config.toml
model = "contrastive image-text model"
dataset = "rendered made-up planets"
train_examples = 195000
image_size = 48
crop_scale_min = 1
horizontal_flip = true
color_jitter = 0.1
tokenizer = "word"
vocab_size = 28
loss = "softmax"
embed_dim = 256
encoder_arch = "densenet"
encoder_norm = "batchnorm"
encoder_activation = "silu"
encoder_depths = [5, 10, 10]
encoder_kernel_size = 3
encoder_stem = "single"
encoder_growth_rate = 40
text_encoder_causal = false
text_encoder_width = 192
text_encoder_layers = 10
text_encoder_norm = "layernorm"
text_encoder_norm_position = "pre"
text_encoder_activation = "silu"
text_encoder_mlp_ratio = 4
text_encoder_head_dim = 64
text_encoder_fused_qkv = false
text_encoder_bias = "all"
text_encoder_qk_norm = false
text_encoder_parallel_block = false
text_encoder_inner_norm = false
text_encoder_positions = "learned"
init = "xavier_uniform"
residual_init = "none"
optimizer = "adamw"
lr = 0.0013
beta1 = 0.95
beta2 = 0.999
eps = 1e-08
grad_clip = 3.0
steps = 10700
batch_size = 256
epochs = 14.0
lr_schedule = "step"
warmup_steps = 530
weight_decay = 0.3
Rows from block 15 of the image encoder of a small contrastive image-text model, named by matrix and row number. Each number is 128 + 24 x the weight over its row's rms, rounded and kept within 0 to 255. All counts start at 0. Numbers have three digits each.
After each channel's rows are labels from the 100 images, of 14848, where the channel reaches its highest value: "top examples" is what is common among them. Only what is clearly more common there than usual is listed. The data: rendered made-up planets. In brackets: how many of the 100, against the usual share in percent.
# conv1: bottleneck pointwise conv (encoder.blocks.17.conv1.weight, 160x272x1x1), inputs 204-271

conv1.144:114147135076120116110124138128083168108131117089112118130123079135149152119108164140156121106090124123078135060146135111153126127118088143121104069096120126116122121133127066115135125121068113121142124092
top examples: rings (100 vs 33.7); banded gas giant (63 vs 14.4)

conv1.58:149131087081109118134133065124113134120174109080105109103136150139137151121096136131130112111084140127108145095131090099110137074143138137100137081125138093143137130150137093173157103133092110110161150095
top examples: rings (99 vs 33.7); ocean world (95 vs 14.4)

conv1.96:114159124127112095146143091146151189134161108110109127116114115139140155118132177160140105101138111112112109131148109129136124147110103127090071099064112098105095124102151113154126147124093075098147103098
top examples: glowing rim (100 vs 40.1); desert world (55 vs 13.8)

conv1.158:129114134156189114105091098139131117150126121146085142132141113115140127114141150161147098123110116116145158131149108118129133118132164108193135130170075142117106110146127137092121158111133116121136102129
top examples: rings (93 vs 33.7)

conv1.70:119148112130124139108145138148132147097140124113145124138116061165130151107118146131184128061128114077115110129079152135142142144116102131101080104090134114111149123109151117119133137129102122124155118142
top examples: glowing rim (98 vs 40.1)

conv1.30:108129123110102135123127143115160119099133144125144159137114135147144098103124106048099116117120111111131107133119139188141098124112104137077128116119117104114125146074143136112127151113134160135128134147
top examples: ocean world (76 vs 14.4)

conv1.95:096090125137112103123114172129136096147128139121065145129115130104141152179128128116170128117146115128124180096119136125148144114124127126141155126124114133125101140152155125121124166117127128108127147130
top examples: desert world (43 vs 13.8)

conv1.54:075119116145112105156054161128136137114117142119104140140128088088151191097137120121129109124121131135118140101131194119166129135117084105134141117107120064142121199137150114104094130131124119107126119135
top examples: desert world (57 vs 13.8)

conv1.49:121177154197132115126113071122142111129132147123095113137118118121122155122118149125139129109161134133134117114141111145148140129131104139115130123117090088144123134119169121100117152091122112140131093097
top examples: cracked ice world (75 vs 14.1)

conv1.8:121143099177117124131123076110129080106111123147112113154106093125141162115092111121142137106170128130144111131148115133134134114133125130096120150114106078122133104128153142088118147087134104124129152084
top examples: moons: three (50 vs 24.9)

conv1.137:119119143143092119151127109078116074131131136119142105088106125126117125156116085065144200089185136122131130121139078131115109128103154123119125130108184083132131149112124127155128123087115104120121117105
top examples: rings (100 vs 33.7); cracked ice world (40 vs 14.1); cloud-covered world (35 vs 14.5)

conv1.73:126144126137116142089150121139126107069140142119147135153120092161165132096154094065131088148118122136123137119116136149140105105107099138121131125113112074126137120119124102128096135113127119133126129125
top examples: glowing rim (81 vs 40.1); cracked ice world (70 vs 14.1)

conv1.43:163107159133125152119136137164133096087140116133125068144114115134093086122105110080145098112144165136127145126129066151140091129142086154126150129163132130157147094130157138123173154164133102149159121152
top examples: desert world (95 vs 13.8); glowing rim (69 vs 40.1); crescent (49 vs 24.5)

conv1.19:112165111156125103112151103117127092100103149132120132158112102116172145095147109098143121132165125128144133125122138112123120106143108151110127154107087072130144119136110123087115142101133109117112163118
top examples: cracked ice world (100 vs 14.1); rings (87 vs 33.7); crescent (57 vs 24.5)

conv1.45:132167116090106134120153090156144196113209119119148131120113115169129125122146182128155131108105112119116119173129123140097129133104138137059117129117129094108138124096159125201138133152139113113161103132
top examples: glowing rim (74 vs 40.1)

conv1.23:114106077146122122122057159124122089114104105143119130154101128094147164153096121130177088119158117117137156121138086128151131093140106110136134145126086129103095093138130126074099146109125102110147167090
top examples: polar caps (89 vs 26.6); banded gas giant (32 vs 14.4)

conv1.38:112115102131128121128196108151129085140104099127104108148123139120140161064117116121118123129134102101141126123108027131100085143171131131135151124125120146098151148183113130132145115133133081125136151183
top examples: cracked ice world (88 vs 14.1); crescent (57 vs 24.5)

conv1.69:118131127155184105114109108139138133146131092136049131115153110128142127115133162157155088123113117116134144115157093110138111131130134107182105108147050144110096105154134113094119156129119096111131116127
top examples: rings (64 vs 33.7); cloud-covered world (43 vs 14.5)

conv1.53:084109123144111123138027139124141138102162150140117141141134110122143152103116128121136137087149115127140166125100103139180094119119121163118128142113122029140134140119145139160090136154127144120136140115
top examples: moons: three (50 vs 24.9)

conv1.145:085119127139105119144065171131130118098133160112136133121143126116148177119121130105183156109143126125128166093114146123189110128138111147108142128127137054135139165178165127143108141138116121124139128141
top examples: desert world (35 vs 13.8)

conv1.100:138095113140109112134124073093115056112125154128166124093109122140118120121102102090132208118146125130125115138140133125111123121122156120118119137114184079129150120121137132147135109102119146136130120106
top examples: rings (100 vs 33.7); ocean world (68 vs 14.4)

conv1.121:127134108121134123121133093150129167139155111104123126114111082147139146112096170165150120061138119105105085134124088113138131148110108122101082114082115112114118097104139108142134124141094114112157113082
top examples: glowing rim (96 vs 40.1); desert world (59 vs 13.8)

conv1.155:148107074141131133159122092127158107119159126154114150120132147136138086126113102080135066119150136143147138140138073144124106110095127144092132145140154118146125121054145140152149137143149137110147141125
top examples: banded gas giant (90 vs 14.4); crescent (80 vs 24.5)

conv1.105:099113111127133130135177138131121050128109113124125140136134127138149165128123089087133108086140123077141123128095061139133099169163114132152153113112132146117144140159114121095137126113110113142127141170
top examples: cracked ice world (100 vs 14.1); crescent (58 vs 24.5)

conv1.46:119146145122111144165108089083111078114124138116119149154153147130158136108140092103103144186100091167118161106186176129129193101153126138104141126144133109124148139149087115152112123104123136153123106101
top examples: banded gas giant (100 vs 14.4); crescent (51 vs 24.5)

conv1.99:149100103128102112152125093124120098121134135127126102108135122129131150125079093101126117118165143144133148112203101103128141110120113136091130131120145106145125133115111118147169105111125115096129116081
top examples: rings (99 vs 33.7); desert world (94 vs 13.8)

conv1.139:134148150130113095160156091121123153152135089118053104079146105120133132140104141146140085126162113112130118101165088111121125125114096097124102108097142111109084134103108106144124099101115066100140108091
top examples: rings (99 vs 33.7); cloud-covered world (35 vs 14.5)

conv1.132:122121118163125133137174128139125096127110096150108095153135133131125144110094107107118105116152082100154124133118000140125079136139116126126124144115116144083122122135115131092132133138132043119126142130
top examples: cloud-covered world (99 vs 14.5); rings (71 vs 33.7); half lit (52 vs 24.8)

conv1.101:148114077077104121152126058151107147138165107098120117076123150155129105133089131141127144112090143134104143121139088115113132101135153143095124097144161109148130105121138105177147119146090126121154136108
top examples: rings (100 vs 33.7); ocean world (68 vs 14.4)

conv1.87:091183169145139086128132102130141162127151142120129128135141107133132101116175152142145073134125096114130131124150109138126130136089096122139068115045067134095087136098139115123091165103129066085130100116
top examples: rings (96 vs 33.7); banded gas giant (60 vs 14.4)

conv1.133:136097079120121128140109126137130088139124108137057112090154135138126103154105100119146110140093124114130173116136100115116123089134119126142120125157137110113087100122108124131136117137140095082138124100
top examples: banded gas giant (97 vs 14.4); crescent (87 vs 24.5)

conv1.59:163149102122130146134110095177125170128175138124175139112137144176124105101134143126120128136089131134108110140138123143124109121090147139102125109144131107137125106102136099149127143152120145093146122122
top examples: cratered rock (100 vs 14.1); rings (62 vs 33.7); half lit (57 vs 24.8)

conv1.48:146147099121145138139169111162155157154162134108133133119139118153116102064121149160103118130095091088107123144097082143145074173077136096143083104105108136089116156078133110169117131170139126113151103138
top examples: cracked ice world (95 vs 14.1); crescent (60 vs 24.5)

conv1.67:077134151161106123143071105125136117111141130145114142151122104121155165088129116108134140090140126112139143118097134144197084114123115148123157141110125028131149122132118128136100125119130145135137129112
top examples: moons: three (55 vs 24.9)

conv1.107:122113128130091115136140081089105063129127134123154109080112127142121115155115093090149224097171125120128120132135113111116130106116163124106130139118175084128131135114118136152129103094112113129137122107
top examples: rings (100 vs 33.7); lava world (36 vs 14.7)

conv1.61:104135124127122106111143146121128167108112126127129121173113055118149155111147168127145082113155103128131111120147153103117158121112085127123067126045081109101132130093140109109117148100101087100124124110
top examples: glowing rim (99 vs 40.1); cracked ice world (45 vs 14.1)

conv1.4:109141196116124090111132150107111095097111132113145129136129129105150122152136080075104096124126119099124117100132106155131093099123061134149156105118115151115117141143101108109109115096130116122102106137
top examples: rings (100 vs 33.7); banded gas giant (62 vs 14.4)

conv1.7:140159121103120144122146102159137213144211127133122131098124126159129100135136187153144119141107121119107103151120104120119123132103152124081121129144142113121130139089153129215125121160141108108171138127
top examples: glowing rim (68 vs 40.1)

conv1.141:128103138138100136115108081086121072132112137121148129102124119135129126113115109095125209101123125097134130121087122127124102121140152116112147122130187073118152122133117125136106107120123137149144114136
top examples: lava world (100 vs 14.7); rings (100 vs 33.7)

conv1.116:109120078160118127162124117122134128120121115161122131158120098096159130091098107113109095119175106127163137127130120129160134103113112130115111171061093095118139118083114137116099137110145109105127200097
top examples: moons: two (51 vs 25)

conv1.0:125146118138118128121152093125128141102109134136136125185128075130124159106103145118128112124155102133141113134167164112117135123113103123105093144084106088115135112103142129075127141107116115098104143091
top examples: glowing rim (70 vs 40.1); crescent (69 vs 24.5); banded gas giant (34 vs 14.4)

conv1.40:177122112144139158113162125143116114117120091133130054133117121156057085090091122131107096139112150121124124116124042139111096130102095122131114118153129137132113119103126109127160118166130090079126107132
top examples: cloud-covered world (100 vs 14.5); rings (78 vs 33.7); half lit (66 vs 24.8)

conv1.36:130116107165153145120094069154131070145121121142082132136140141135105088103097103149133122137133130117149158118130102152126095117133132118156136131169132133126107090149129132096123144137125146114142104115
top examples: cratered rock (83 vs 14.1); rings (67 vs 33.7)

conv1.151:128113102106116091138129096133132178142149095106108123105100106131141163115101154161135123081144125121101106132155087111135127140106114117114068120076112108126095106080140123142136128136087077096133101075
top examples: rings (99 vs 33.7); banded gas giant (49 vs 14.4)

conv1.41:127156129102085128126145115132158186101230129116138130118126137145139112116156174112154105121100119130116124155126127142106112133112122141066114137128119111122128130097167131195129150146136121126167107128
top examples: glowing rim (72 vs 40.1)

conv1.12:127134117063115111126134122136099120106147102058139120107145133145126155131088157141143139109069128132095149082152100117115108126130127122131133062137156128136128103147135070149138128116078128123140115099
top examples: rings (100 vs 33.7); desert world (48 vs 13.8); ocean world (40 vs 14.4)